A small self-supervised image encoder, trained from scratch.
Training: soap at rate 0.0039, batches of 128.
Rows from block 2, named by matrix and row number. Rows with one number belong to one channel. Each number is 500 + 40 x the weight over its row's rms, rounded and kept within 0 to 999. All counts start at 0. Numbers have three digits each. After the name is the row's rms in percent of the matrix's.
# convs1: grouped (16 groups) 3x3 conv, stride 2 (model.blocks.2.convs.1.weight, 384x24x3x3), inputs within the group 0-7, a 3x3 kernel for each
# convs2: expand pointwise conv (model.blocks.2.convs.2.weight, 768x384x1x1, transposed), outputs 0-63
convs1.38 074:531486455437468590487542469488487495474501450503486501523488516551526459455531471526476504473433542486559536514473451496437541512480632485487465563482497461448542558526425483556464492486505474471468537463499481481520
convs2.38 090:471576555511515484505524535483505493565488533531547546482539553518492484489415511454492476479596499552481554458641445489483485433483453530547538500461554472486493497554483439525472536581509532
convs1.39 072:455464478507563524522493547506473490532523486542502500534519532508493520509530474416476510486442510450485537445477474464458461475473488448563513497509490513523557479617576451660531527436453524520506490590476497434529
convs2.39 095:403472538471475549509522518521509512472474564489450527503489474532504531503530483517591539505580442491504512515523505471402493507464459544494473455574453456536575450524524536497474516492544539
convs1.40 135:561452494465487511440562488472527512502514502507524482474492510477511500533530447523485493447510547497493521467429573449558618514569410501467499515480503499498534490585408532473521499403507507490470529502493506500528
convs2.40 104:501489499532487457587555543495485502410506524463542533532504530461448474494464529499550499460520462511489507488515468455542514482526512477515456494478566501491443451590514474572482526490548425
convs1.41 133:479462549490523519490474469519516523502521535497492492484500507466502485524510478482499588560545500473454453438526607577553515421409435486476509502520453537497524506483481500475440517481512496511484504491466520518536
convs2.41 123:579499439522502613586519589474459530541511521541491470462521521493519525462568528483390548523516516490479488516485480467452437502542522537543527512510455542501463502533518511515582518464578469
convs1.42 117:532504561479528529482450468509514539500528512531505515487511484495500497513534488461464546494500576478417518456499496413491579499461509525489513543420521477531556516506522512502455548447485520492541482517477495503558
convs2.42 121:507400471536482412469476587491477529466516465484524471578467416461537527523443482539573478543484520538547498503493468537482518458494573539491498433470479474496419482515505475490529499476533466
convs1.43 065:499556475577521503531531493487500493515510474483496458475531521473500477512499540532528474518483503501477487492438387451437444446470447515455506472534493457482506488556397512567478545584537523485490499485506470541477
convs2.43 073:489426555486471449483520438531584487562466502514494478493555430438563482538463599449505507563461494518579455528539449578537523522476484519500505443541536517498442533545504481457597541475563465
convs1.44 106:512481503521511525541512458529517487512474494494513480473519510502521458485508519503524457486516603518490533542543460521633638497489369474522477471472554506512463430497542431419455489538521487509494512453508514510494
convs2.44 113:514500435508538534556499508543497468503448448468486481597437419503461453558546474532413490454534497498583491479640497487515444451591503452523496543492540471455485482554513514515498468535491486
convs1.45 114:485492520460482519441541496521481512507514469499500481526497493521511502529487487499538454505547457522491499517605439520589403585543397455517518493527524455457522557489462517451518473504541504499513506485497468481543
convs2.45 118:491517433527449478502444539484482525431465510528565525476520523460466547618525458555451502483455508498497542461482537517504494503552439525491470479487582486520502585510471466510492536484543472
convs1.46 114:472446546470542552556511418481518498501506484524464497512515502533501442515450514458506498509545489565493456386545510506554456664480459461476503482485492508520511540430461497441471423522547512472509482496494466541499
convs2.46 092:551499537471507563524550519511507531504477507520448557577535515441484516496554512484517562555484460456556485505500469545445502462526525535488421500433583480434502508542490541496525544546455501
convs1.47 086:508473454477498539432482564510519502506473504494509506470492540496511518517537457491508519477486451493531577380532462413524515467559629483457476456494487475467487535469506541482539484468427511508489505501494507496494
convs2.47 091:506499432558476539510478464502562515527444510474442512484539521533473490450489491524508466506492530551488509499515484505490486548504479501533522475535584540552459443524517460458417509493481464
convs1.48 107:548464499513530512471528477473511484437539522565508434492532498498503480498491509419502535470580501536538337518507540539511476470498503537504469525445485428529575510507470501530518485485520456427523450551568557517441
convs2.48 102:435560495572472493530461530507465466534528535566477498505473519546446490451547440507499503457471523448478555526521512516499524507546507489542541490479503529499473510516499456482496484511499422
convs1.49 081:500454556490558469511470506567506453511507517475505493485493522550473487478531493619566460544648457428422382512513493507488493456493508482490479496498530519512509470461542527460490504535529566579478517574454508442460
convs2.49 092:528456508478541538599460568525505451532539487390515529568435456569517532504466431474474505503512504450558526419569480508496548528548478514518478475506570533570530516473524461494539505523499518
convs1.50 095:498499474528494485516448543518520488490537485451560501492505518494495502484506517516489482383594471446548499469500518496505510505491498494471509556429497619476483521438513484519518466500492514524520467531468415528502
convs2.50 098:423550494545531552480555551516467566470497534456515507478433540490491456445468444505428501412450558545515504405528501512548478473625572530519561494510504490524518464453554535489527429484504581
convs1.51 060:490530468528465456580501503496526590449562458529491480488513494485498494534477516636539549358599484561540463505542484504457501453500525499508482506493526491519445454430522481518453552440529510562530464489543487588427
convs2.51 072:505535471571505504417446540513519506493554506413521486548467519540498505436486424523467431437499461470409506475516541507438507545575442528498512499478499478441403562485508479501409480493473483
convs1.52 073:567453556510509467547543446559494553454493530487462523491513495490518480535508501535590442476482519320436641511484522483521491504512513494509479449486509466505501484530473555483462593557434504551539477464593484432463
convs2.52 086:500460511483448462530519535515504469452504513503514509468492430542530458490431542547447567481499489476496513523511474402496525511521506496541572507599451515482463459502532567517455507554530504
convs1.53 063:553503451497429518529480600472413543477522418486516455484483482495473514483529528506478563510473484429458542480502486471475525523472523461477568520490462591440526496576500515467547484497526507503521478481488472453478
convs2.53 088:490516523496505542503508501489515522482516429534523499489428583466514454546475482518468564502485534508482477496588527549475481496506489563452511578519544518491490499418554592570522534533523504
convs1.54 116:481462494559512478515527466489529539491469562487476460479512463510479522514475503514527561457538621473356537513488498479480548486507476539522440512499457546558494466510464540548473473487497505538541455516537522414482
convs2.54 101:509495589491448517485415518491495542443510489480495518509497496466457493482488495443515518550548485564391530529476509467508521524517462466436463496490528537486484460485510462495523474564516529
convs1.55 120:478439515542509574502479522477533488497556454483492471522480497477502483486506529457495513480574427485550420521484500520476504494479512506472494558444486578492454467513484420458535458482594510507491412562474523512495
convs2.55 120:466597493473522490485545511543520429452531493486535514429486547515454476469478513448502551495522508502464545476531518479549514490603527552491551501510512540502528501478511464499597484507526454
convs1.56 124:485520503459493471548505536490502538537567499470459465491509489502486496502498520571590534583622538423397347499523497491487512475496491509443474443482513543593505523509516514495533475497479531555535567558493437405419
convs2.56 114:451447524535501581524403464516610464544551464484489455602504461522460545543406457562498527493459558499462480527564470506561548504568511531521519527491519500542385512487486511534502472464502540
convs1.57 092:550507509486570476470491488477550437522449473534495493507478497479518534500484495540610482640488449609509475514485477486524510463513517507518527452509443479460525497510487517542520495472503415558489530496480600452439
convs2.57 096:501539527523492576483537440479540472486470526438488527599477401549498535499547509532433449505533529496505541503453470484470520530434407514439498467458429502516480516512515479504482541560531519
convs1.58 072:517515506517522445478477455505444495445485536501471553517487489530516514487486508493463562451462569419404644500472518487497485458519521565575500468520500493461469491510492562535473416515497511446484430478547505492574
convs2.58 090:447475618513536454485467466532500534490540504464509502466512435553488482471513567426524482423442474523433544494471511407513545511467457515497475518526519520500466490508464518513503502477467530
convs1.59 112:472496475496541492517472522508498494484419470494491568500501495501471530492527491490457468452360566544548589497465493499525517509526503487515556530558535447473407499536439506492493512502512537481430502423497540499582
convs2.59 109:493527516458514631470497435500539461455520481498500538514525488588447583519521467522536485442523561455439539432504384526503471464514466485522525479489525575546470441490461485514509475530553523
convs1.60 105:476523538568561429495511436453481481502434526479520579479512515512518514495503473497427505434409587416552589505534507496478488512526499484502502489470493463510571519577560513524424494492454520433529463465538425496550
convs2.60 105:507465535489464508491456494534507493513511505532519455519516484436528563454444483431500450498532425492544530482444411468494471489455505497559478466540558538555437495433429430555493507447552466
convs1.61 067:509428493475505518497474547502550522518496499441505525485516499484485498514490512612573517545628486509470468443495496483527496542491516489509447507444571519516523550470468469512543448501481534528521530552453394554496
convs2.61 082:486440509515451597489496452444528488555512458399524491579499500539482512494509514570480496499460493476483488480485484504530486478510490485491592499494545548492370461467567494502489502496512521
convs1.62 103:500505461482444541462532567488531500522566442502487454494505497516483493503496520420617486574570343572563356516493517513499498502485504530472532465452542448530515508494555479494487488464527442570456576522458595550435
convs2.62 096:507519533501393618555480493501479480484500509475527496488491513462554489422573478476428504526536485451444504479404529469530455517485474546540442545435456501532459487403561517490470446501470524
convs1.63 065:500512543480577518544542434509479456468503515489504474514516525498528517532482464533424539420596442544528429515525515527568457476522492514481479532501486486539457524445596432603492571486488485480509478542458471464504
convs2.63 083:480535528531459482462555490444608517515512481466492483481482540518442438488533543496498500471467508522570539537467496488516413500562518423541508510482529426461483494546505476378507490509565521
convs1.64 118:459493532469503506557488501544522442476478557484502485516514499495504518496475489595438430405461566471534559468521499519496523526476504411551560504519472581468445543491455466467506491475536606494439468482510451517533
convs2.64 099:498503525484486577520482495522496519563517525519551508431497524520477575463503491547557505498530509511459572443486437515557552483431545517666556459521524535522527526589500472534614541442507551
convs1.65 094:487461443486589517489495529478571580493448459498524516495485478485478505514531519466603637516395412514534449522492475478521490468508528520455442481556569509491447452552554495474485477514475467548574520393447552541515
convs2.65 096:528520507469515502477454517514536497508440520530538491541475497480518586478507494508546534492540500520561546450516522514520545535583427472486419465551476503497456531447441531483467459531533553
convs1.66 118:504489509500494542476523462493514497480511577525456492520477512509492479507515508455499633424477680511403415515485527519472481481530497528471466499502485499538518503483525457492509498495465470481576475510549569432452
convs2.66 107:509530496500478486480461459495476467478455522593501544490541479472449459461494526429492506526468451459497511451512544540551561519510522525478485463478564464457482475454481495465464476488488485
convs1.67 071:546514479604489481515471463442516572487498554457491504521481515498542463515476484509468515446495582435502557500478483524465500446516537563503449453504503511558527509506436489533452545465469481509556422529514491452499
convs2.67 075:413450499497499461537440499495478437441525466463519538490508509474503545459540598489484476437455514425499535473527492522518510470579506513413441507477441532494527509496578481531455490459532536
convs1.68 079:555553561507577529478473499510423549542449460439575492515486479493524473545498498449427570539510404554570519496549486467519485549494500485607519456451524490466480530453500423536475521467543457485485534514400527509566
convs2.68 090:503500448530494489464526516495452539567581534507539442512591593503531488542533473487507488501485512535508514503464430440510488499460484524509493441434518492536496504524444478547486485519472499
convs1.69 118:483521470482538475512497501537479493525468517539503479510511480516528541508471503567434501539412534499443498512516499500481523500488491468538490434557476491547465514485454521504510528458503564436476545479439532470508
convs2.69 107:448547476497463518475457571499556469510492492508527549522493506523548503459497484400583542530533469544528496505526548493554497516527473513477506482523496536494495486456514523484539423446501473
convs1.70 077:459568570578475491470449546479491469489513444443481578483463575470519516528480474544513420543479543434477438478553483512441533490527516505507467508442470458456528543572500502540475583399552455477450492496453533512493
convs2.70 094:572497587508553456464470504499498554476527446524516511506539472481503500550503481476484511443540491470583408498483454518530550411502473457463504460487484552517489533545530546507488413506422480
convs1.71 139:488455549520456500518542480489438536441528512515500489507526499506518489506489500537365523378594540548530471491514509499521476540477505569538467544494478453446521485484436485487504527554518516451516420511551519499447
convs2.71 119:490480483481413562528462554513501491542495487548511528520518537577509497372474519561469521541518459469411559422558484471467505512587459484531532515480507494493446442548471518508467542493600550
convs1.72 105:481478507461465460464512488497516499499451494497491470485499520508498484509498489482495488473480480529499496497474537533498477491506450516489538515529484528489464509471474496514525493501507475578540511547500469478410
convs2.72 116:483545590504455486521453448492537541453554479550478515440454497534450524467337519444475436531398476549555548489499509450580538463549516500417534516504450487555481538520504497492490497413498562
convs1.73 068:567554457541466482457454477588429527544477422479495451520527507469484491504505484478544500477469549476505465516513514500500457514508467503558473496488525549513482499441557554482483479486525439513508436459476601561477
convs2.73 084:435426595453491475546471472460508515529523501470591525505466444501491550452511475557499544531468534512493526436427580494587487486482479511416485482525508492526491594409450476515560473622486515
convs1.74 099:500431528504469440432497514452475520521452429482492460508474520509515561526510487529480478457518502516494538495469525480491563570508469490484573540511472498518519524502516535513513489489511551553540483551561465547544
convs2.74 111:459502549458471509520443533472464468478513506500508439456467500523415474483448390489484428474494510492531459436482572439566520508542454485484517492513487485550451476525518581452515503547508522
convs1.75 112:547460498501524460457475574503533500508482457479481548484489549496533506517514488454550532518513512539536420466479557497498519523509494495525507505510480503477523518507505534481505495518474470421438474419586497525636
convs2.75 118:517448507495478499443555499525491500496498425454493521532501541498509500554490486491513540627517513485474498541472538497540557516437503491516534531505453509547621499521489501526523514548507509
convs1.76 064:524511565527550630572469395496434520507539529545509481525495491449484476484478505491456492485472503486518541505510515467490459481512542482453506482507504498508512489488492511483475499505488575549490481555487503516469
convs2.76 082:553489501471570530462510486453498527511464483575517486489504526564549535437436546484491482482497534506515531539595555545466532484473481521507501513475525526496478456472535505492478495475465525
convs1.77 084:536596486574495437512514438590598492537505443511523438520485514528497529469482531515509476535500512465476550505536501493480521488478485484542481502454545465519491502460489496504481484528545477540466425469504507513560
convs2.77 091:500458554418545483508518482481500477522436516497519478414479457470574535496456450442525504433490547479504530530485579506464499435545488537526562478519413553541448458557571433525484460475461469
convs1.78 100:548501439454502596438466512588503454437502506446500521488487478517511490512500472495471478547535491483504489526561456495542538475420488486550472519531525474486510499492495527520481502487521558530471518537509453448541
convs2.78 096:517443504507520521455487473506530525486487518588454492490499530439520504422546521636549514458501525493567520510493505501422539504484515461453543511476547545606525418527515527505473492518521531
convs1.79 094:473446485517468468524573556491458521497452485511594503508519517527528511479492484495494504538502522537491466527456498514538525448498504520486501480484521530494515501518511505496506521502480485499513499529500500459467
convs2.79 099:538467514513470514514552426540488527403490547456532497526492494504451536502470484484587460516426504459462518525532490511537518513432456453465480530504533477453506500449444515514469500489481529
convs1.80 079:521498459422469458420567539453496506533473471428463552523496495535507532521496467548478501405514532549481483524484520540505488500490445506523442522470544529565493492503486523530502501486446539566486544495424507516449
convs2.80 096:469514508546516541569525455508512540499484558392528474492479515481481483465457481480610512448465425510488512443473575495465552466515500508512441517472482511444559522529500501543483545492524549
convs1.81 081:550488507487538559511510532577520449495486600512443503487470462487504508492482496483501495497525457535492510484503521479495556490485478445548546518485507522453489493469531478459508487496475440471543487452531442472484
convs2.81 089:547557489509470404485505480477510484509507444502541494480551525533493526476441580524542467510497543482482474540448448476469510539508513604452469452542509479553538516541487565546509531494444500
convs1.82 088:528448457484448471486619627560499483444454460512528585475507480514518532488521448529513490488536510524501487516506471526506521500543495505526495494486514465511504483524487474529506521476471491477475548591564511534452
convs2.82 092:509506511501532517540518499484527440471508605516469504433470470521479591606621512500497460528524476490547539525462527523472493482396462485535389487444469477552500483511503490449498547535511500
convs1.83 078:448443486465502477466556543529486471511532414464565495527529494519480496474504522496521553522451507522503471521478527551465487432552447504500531459480516514492527507509529461503513543501462530538486469451570552513543
convs2.83 091:511502504495426440526472506501607535423482525510521569505482418464576474498477546524573466531454467542499425412488388520486539501538553486466423510505437489450519432516474559492514482473495500
convs1.84 062:491500449456486429439491578514507469421505433465450548501517528502486526512482484476498555536475514513549471501509483492551549490473497512520506464571481508490515503496478539526516477496518551491452592611577460514532
convs2.84 073:515527583440518447488588463470443549496498470514493496534496489518448505520599510433477477483571497526469470543524542512495486525509470474530501490420527536627507516457499489555427512421494453
convs1.85 098:560591463616557395532489551555580466554514432483511516507500514494500511486495485487490502471490548473507515482469553514472484506557508469481499499531488516499474489484511498485522478506482432449653494404548575492467
convs2.85 096:466527547481493539491551405475550450503510524453469455508476458472502468503480468466557506478454491516560525493435558412478518459504512517481441538507491501488455520461527483511469485549503523
convs1.86 122:521533487537489490521456458532533521518511463514486452495479520497526502508535492493475504500507526487482530476502497568487489516508492480526505516487468526496496494501525490502525461500509484507426543563460567510460
convs2.86 119:515509546519506489461544559546497536586539522536478540513469508523474522487463503437529503462534528461542494520466539419474516522482560543553400552441448536513487568456492505505549491419456545
convs1.87 052:486413467497515486501391487487476412467456561482476486540478514506507517482514523499514504506529487513541577501531516546544516415482524435559515530576451518493546468531524511464501496514533509480517529490493488512440
convs2.87 066:502495545447499450475480475522473500471569426496548476537494498574518515486515474511514496549588517517438493552504471489479489504439461507572517493485473472564414516568526530542525502499533523
convs1.88 112:517532494480460561533434465460540558464461552512437468505501504493503494512516498517476501519528470500537511521526487510495545476474496515507494486481548482486488489471510530517482538505502532480439524482544500549568
convs2.88 116:493506540503526451464506551540472468424476490500514492454469506416521491483457462547481508511365498540526496441499453487490470498529504500451443504553487468465484457565475563500535481468537535
convs1.89 062:517449445507487471439477530482547482508472480485468494493490520517486497508497505517558487487448495513533540497486505509485550494478501505537472488548521495460497484493494494508501482497509443356625613440532417545573
convs2.89 080:502532482484581486559457547496485543505492436531504501505470589581419497527582447503505412411496502496539491425513565464482451473544564477479546526462480488580485474469476515522460499407534536
convs1.90 096:481440524493496543487481504466521473483518514515519518521516504540484489503509496522508531535516505513559449527503507479512511510516507474513496507500515491509473525506505503495502481520523474438576459463552412459522
convs2.90 110:543465513511422554485456553519461490525525476524553511488486547412572463533490435495534548495520515523545497471514527465455445518503505505444415482484489496487473486503515513545487540489455424
convs1.91 077:539563491549522459530533556567512499508522471465508528477520485458505469490472503551516489459485520457458489508523463481508455500515491541498462475511480491487503500459476475517465506462501481418508398603447542482517
convs2.91 091:541545559479578512481503606513521510530528522473563508557521521515537524490458501437467522438465533498535444534545448474477573499366420522507572524456514569431537571423497598518549509503522546
convs1.92 095:501489511581483520500426484563456539550511414509500508531524507527492525525560492467529445525560450520505545491529583519504520511524480469487500517500495507529512494488500539485493489513525501492580423440618524512509
convs2.92 102:503513500553454534540534506543467463516454528526491442534474493468501500470632475541437466489481480508533488430564479555483520468535529490474509461472523511448505470521503499470440488482482516
convs1.93 077:479540600514509499559506558468588544553461474501505542504458483518533517452490489475478485521510505430530475471490520519518490481517505483519506502469498544505457469519512494471494512467505456456472482553530457436560
convs2.93 086:495545492485501471440564566544520547463501527511535500479486438533566551462463499494547484472488449486414492517478516490534517534542483471498553580481454495468475509470450563479575486514511641
convs1.94 095:453510542498535615504503398448487570525553566523470414514521484505476520486507494480530531531452519498520525551487464475480510517521505523475492510497542454543489485515474521480478502486519569484458411441466457546572
convs2.94 093:481520531548477508478441570485475427463435481447543548486515408476500487491577503514574532545560496498451470515473471419421491531458492505610435527524518481502527502455498453512587547550522480
convs1.95 081:540595566610540502462473471554562469585569519434444482481472519462462505511518518500506507498446488513530505503475483437507516529554489514491483475490537478476489465518486487451528470520501461407479457546480555530517
convs2.95 098:581482516543557572476440513512577507468549486530517527452535525533530469456415539495413531505469489481426483473505489565523438481452564536471515465493523486506527548512451478510500471464477508
convs1.96 135:526467439497434491586654545504529507514525526479489481510521500486497514511487508535444516463506454492538512482523503523531492480484491513482509493532506509476472487517538469437536507533437516510505466457500487505516
convs2.96 126:579507501498559497502552518513500552523557418528537484502508497531371420509534418467578527434479549556522533455527487492455459520609490494448532493535447450476484574509483472527471527492468550
convs1.97 104:489384604456495595506573496514488515528493485479503504495517499500498514506485506503418515415537587497568440538480504471489479504480506520531474512496461514481505528496465515478482497475583492509537517523489490498473
convs2.97 101:546479504449475481500475608498439506401452371495382462413558511534540479501492499400476507525442531478543470488450478548498443478567522498418497513527584529534523427551475451514483500545441456
convs1.98 098:413591497470503495553551450507482477456487512509472534514512502514486492488518476403498443519529496504562473503481513486508468501519530483475495515458518492509559507471516474509521483532532506542486542451487553492510
convs2.98 105:510522556498476487508417504477444538361495478457548453554501455507556463460516457536496515522521491524496478528540510535513513528510489480478473477472543497514494505555529501545469514494543447
convs1.99 133:496509446476501513503494519485491511502465495506504513507510495499507474491533499448471466482461370557627635498493498500492493505502502505504528472486520485465514553548509482526535448468459546490493473473496509561487
convs2.99 124:445521492490502440484527418495466500566478477475482459492476523495550465502429428433466494464468507525454497516467509485470498487528435476432518494469513437507505508472544468494530508484413473
convs1.100 086:460442450425604542613478464510498520523466447507507486516502495487499501509512478428424485461531483516574485510487525554488445476507537502533538510449512505487463510542519496440506506500488504490498509520462535500517
convs2.100 097:498521503513458496462491505486488449519556460487472472482492457471539509489436499426572506414465537518461511517431556451545462478615429432439441502530488522502486524488541566529560564448473486
convs1.101 079:403474463521465466495412632507483498484465522503494527509490506481480493484517478449429549535397473462474558474480504521534566505506488508526481474521473484523509449576425495525466548520471503528489504515495510452494
convs2.101 100:538479564475488505491454523493576500454425515486504517409458608479531489477544505527528531580455463551502530565564439498510520548528501511502523467490441537497577500535501528509544512509479515
convs1.102 141:560524500430533473491521484499480492518490504486496484505524496508511499511483508535544475542369478400492637522476500502515507483493458483486518481533509497521517511515468483526543487501486491541457528483499494457528
convs2.102 136:475506513463506558477497454487549466531500482451498461483443462520523543478514462510491523480464505475494514488499524535450465513536409484503472485591531500501573474496482499486486508530584458
convs1.103 113:507519412566558450454557507482476527484487543504508485489509510506513486490499509510371496522522448584557534488505493487503523485477522502517503502470520510492521465577456524558505474450523504502497488475491503536513
convs2.103 109:480607500530523502460505515513486474520527527526508509483501408511533497443479441514509493459440447477576501448457452478555565480512503459500511467381517462506411516511501521496400444452526461
convs1.104 068:410460571413457491418515515517495530487515481515492480508505491511482501520505507511544529505507526440517591504478525476527483492549452481513495520473498511499468458552496557443469510472487489537548527483487510490486
convs2.104 085:533475471496497498492478484569444561530484550470523554600492615434592468488542539492488522462459499552528503470534456555473474498464544501505519477490509560521438482565498498475520506482523432
convs1.105 090:482457581450461519488528546538560468548534480507537465509511493493468516496490529546540542446571413508503452503564486529455504528513480437486466507531495472513518407465486482495575525475493487474523493483528498469482
convs2.105 109:611481432461520508479519498451486488543499526538500536513527527526491577554498511456500505470576421527600493483464525507509516504532526490495499495576486461508485522519524453474539524465508572
convs1.106 116:558542505620621572432448487490470491467486498507532522513514495517495497493494496478466501480507518531490426468475490475479543514525479467477466480463531537489494505489547496501539485532467495452495506523497507547477
convs2.106 110:597479494541520432591540477508508550487446483584514514479455475573473445546537483468515496412475472495477490546491523566517420427523498544539460471527522523484547515487498519466520482503469504
convs1.107 057:507557480500510559547461530482522467552500475492525463515500515526492482470519537446448621539546469478476479485508499486508490504496487483517474474522504498481518491505488465505444514519564570473511497477563528507443
convs2.107 074:589462493472427495431551550509487580420500428475498509501473436575560480480491523482482538514498462390502508498502494486498396488556505519532548555499548501489479480477524487542467571500473456
convs1.108 110:504518438467540499458510520476504499496482530474523491479524499492501488519472486488524608563547583502376434505480541481497520479508480482481501503499452513539458457511429533469485496530536500529453484513544465463513
convs2.108 108:506514491479522497484416456469477513414521488443514466495453517483500539550450594606510470506559530506511525492425483458475441479435544523543530521458473496501525491508507544427517472525455494
convs1.109 165:487548532544539564446458494500483480499479496498527509477532498520504516519491485516576486510566513481422383484481514493502474533491515510476479474482493513514538491486487533486499500524491472525505541521479522467465
convs2.109 123:488457572491489444597507514500487421494527481451415513467481456499491486514495439403425463446498496504558512460558505437470457493505485453412530579577414515475483503481491491451546524464481465
convs1.110 079:594584479460558518455423524475480531472481538531510489522462476474521481506484512455441518519501481636590442504470557492503481445551483488471500494510513487484531524541464490533455458490577470542492492479518478484504
convs2.110 092:534550441480494486566478485492519567455428534590515551489495498550439506451472539462537524446543474520462492511481508511537504503478507601560507488489522483577530510476496534518488497481504536
convs1.111 130:507462541473488463490504419487520498493500520479505513498481503505468503529517487465408550497472429587548512529480513469520512498504503437547472526530480506504524499571429526544466490455513503521487512510497511485481
convs2.111 121:458592484508365445507458463449492539511512523558551510449543487507434502484476549474513498473515399509517469490452483530460520499471482472481545458457464544500483498515515480464476491484472565
convs1.112 066:478497546493454523534520525509519514486502501531528468511505531525498533521501510556476417582523538510465485474522491460544491515511454557485496473532525482529439526525473487508549442480563469529563561533464485475507
convs2.112 093:588487515486484437487491457451490509485491545515487497515517619537536481550473467511588530493554400431493481600419452542515476486608513561542489507458493499554531501511457462492479526511480549
convs1.113 110:561586559487454509433487556445486476517509535513503500505503485522457502496520497603536483482415462456504533461481487506493552515494476492464470515528533474488522497469508479491479435547575502541518490504480514490484
convs2.113 120:509518523559530521473524526476512487547445445527482457478525482478512419420444537511550480496534439495533473517545473502460431563522477467521491544549458566526549577482502506508468501422532503
convs1.114 112:563448406543451458463535577477527494462507538517465469510515494472493495514499498517500537528624574450443454478491501518491538528469504488480514471494518516484468485495514521468503445499531464475522533495531469501489
convs2.114 119:537431518561537510536403421493524617482499611589632500480530549590429490541593497556490527482440482516468529574481511538562527506447568533478453491445578470524488499556490524527527445501538538
convs1.115 085:517537573510550643416453463488491506516467477550526483501494524488495514504518509477485470454453494566565485491492501507469504520537466508488457483535486492479539462477531511497508500515479493486547498497527521476481
convs2.115 102:551521483508400485528496508461506524543419417448515464476540470526525524534448551500481495450479460554527506526561535473490455500531496582472554556556435519495480539492500479460510499486510478
convs1.116 093:561619581551595549472402447485466520541512473500526528492531481500495491486514500499486464547542504447436459498497488487478497516511514481498504466480493532509510477490548490494486522554461480534494509548521531494528
convs2.116 104:532459507536429456488506580480479504466456467513509530463509452518516420489461548433496477430510490436473493440573509548475473518534531464472503546510495517448487520453520498456524536490389529
convs1.117 095:483539501438499558475415458472474504520518449499529498518504508516506485479511514557565401551577500389617484504497496515495489503510513471516491488461536503483514454522570458433557525500431521499496530465507498522478
convs2.117 106:554564492542502436499552536505483625532527514509463489497497572566463460449367500498495513535514497477419559451549498578525468483512458478538450498473574518490449525555496538527456511486518538
convs1.118 059:559426508443542548393540580507463509539491500532519469511530504502462506505499548511396439503460537463524551517460468492520521533501449517492517504493472475517510480547452504523436506501527490522542487517490487461548
convs2.118 080:482491505547510514511378488505506488481411478482550428556528568478556434555544503509505511477512518448533463490516396516484514490482486473445485480593505515532455425508472411450517496548553464
convs1.119 132:516471460464499556475529465506479519521493486495522508477484497494478515510476496426552640494433524548459453498463507516504506473523503488517479507487486499505489450490471470496491525496494494501487484494481504464533
convs2.119 119:548506514498481471489515491517479469475405469459490492501502547393561529556524582479447453459512521493526492525454543529525522502475524513458472490489457509485465494460493532454466472549434511
convs1.120 097:571564453470480527429473550476521506542443491512530508507521503507512489510504504497507528534453509486488503539544480497501514474438516494549445472480516491494503474499454469469489485481481499502508526543483511529496
convs2.120 105:467445487495535477517507548496512519499479532446557427530494551527497453501523489476486476513510496555539486443497490470502489519467552521476537497535509473511418503605445560507523449561516555
convs1.121 082:554506475515532506467483459520460558460447544565468461557552485458484522504485491533524515487502442512542495502500512512506470472546519536433588486494480464546373548468502457416550404330478499516535495487489505498481
convs2.121 090:541396457508487576470507535518484528484453512452510522593457528511535488518495535429536466505573504468504462489567573504553533510564512498517483422543497514543555531507518536527513477523468511
convs1.122 072:446497513515515455498395524459483577548513401472477481507505519517478548528530518538509545503514515529540513498463507510477485452460535450540431491452435479437571422515501391429536487385452529528502454569506539478541
convs2.122 087:520513497504488493449563560507486524502475536517555531466454525524459482557527413526536484544472504451497563487499459548557526501514486566525434486506489538511521455482512500476442517499561532
convs1.123 101:440544590497496510510417481408588488529536464572441476496514511514492474503522517526490475504518487489514514470496480498521527466423509505562400548554399495439520330598550547579458499441411508511505486516518510532532
convs2.123 098:568518493491542532488500519520462518507489538528563500533536524512466497448474491502490524490539417486493528547471500513519521482583505567467480543486551535479487464400507454545486472443468483
convs1.124 080:555500468455476498537506488466489462529532464491517503518506513499515491514487526540490493475524457454495531476465499505485530561530468604536453552496474538576487575569423463552595672582428515472519486532461454537473
convs2.124 090:478463483463501513526552510453503541529451565514559468557458515470507467582504529533502541504515465536494564507504453528490462544482548550477438514484489537484508477544551487533405483550472511
convs1.125 102:523464488487432483513470579508494525468481513471492503521525473483484521508500545540527478477519488531503481456538519507492479511514484503443510450455542478467642402382674427407485444623588512497545508504473529498501
convs2.125 109:503420506522486519468466501486494522618473536518487471423473536493512496458449562493543499524557517512554536489521532535401497528508517501559527496458494543440404448546530465493496486390565529
convs1.126 096:469489522516468493498523446595546411499538556437465498482509543499489482477492524456513527492557490489520507471483480468571519408472533576528472529513514382425563484502590659539517441371407482513508513492479530501524
convs2.126 101:534603497545530459549463525477516502508565423518509484498474493438438460525555515501521507509529551495452471485572516528523505512468506518536506457523485476477556525512488520521455545503465473
convs1.127 062:448495506426510475502494537423437518404492576560530491498513481552467493491528506487504500519486562522493463489475565452490546551510509505508506447465486433539532453427403407435379437526653448412522564533458518534491
convs2.127 075:484509499513485531484391513499481460494483484581542536459494511531477422544445508496530539566469558470561440467536426541498501515616521511586555491493547488490598481464528454517509482465558452
convs1.128 091:479450567507471518464491517528464483458469555442506493496500512489484500484502518518491472475454564474524504495471519459519531453409526512474494424497472478527595529475516506445529471512452521541454497566539518493488
convs2.128 097:552463465534486403506422473505494508456556555503503467536502516522449518516472583496478520439520547608468501523458464478534541485486467517505463451523494406516565491492508447480552449520421438
convs1.129 104:505483447511523553442452500457511538497515479515442534492505506505504537489486476546477481480554444537486504508470467507528506478524504558517551457464650511437512555537592361489655510377522465531482534532488487466508
convs2.129 103:525485537496511565498491522459514514491510491497509460572562526509496449471499534486485590458510502581455583606478499440504472485501533505471582563541550514521476542543490495552458428495477512
convs1.130 078:544456412481560476581528498458458427500518505566500505517514478517493499484475501513485483463522533515463486523481456537530433558552508466443500588458478547539474498418416554420425677638407508468514489489531465494464
convs2.130 088:406540550516494461523566445502492519551541490523500519542499530540529515567533559433491538492479503523486472530477477479514476563484515537477497529479498467560450456482510554499546495485508521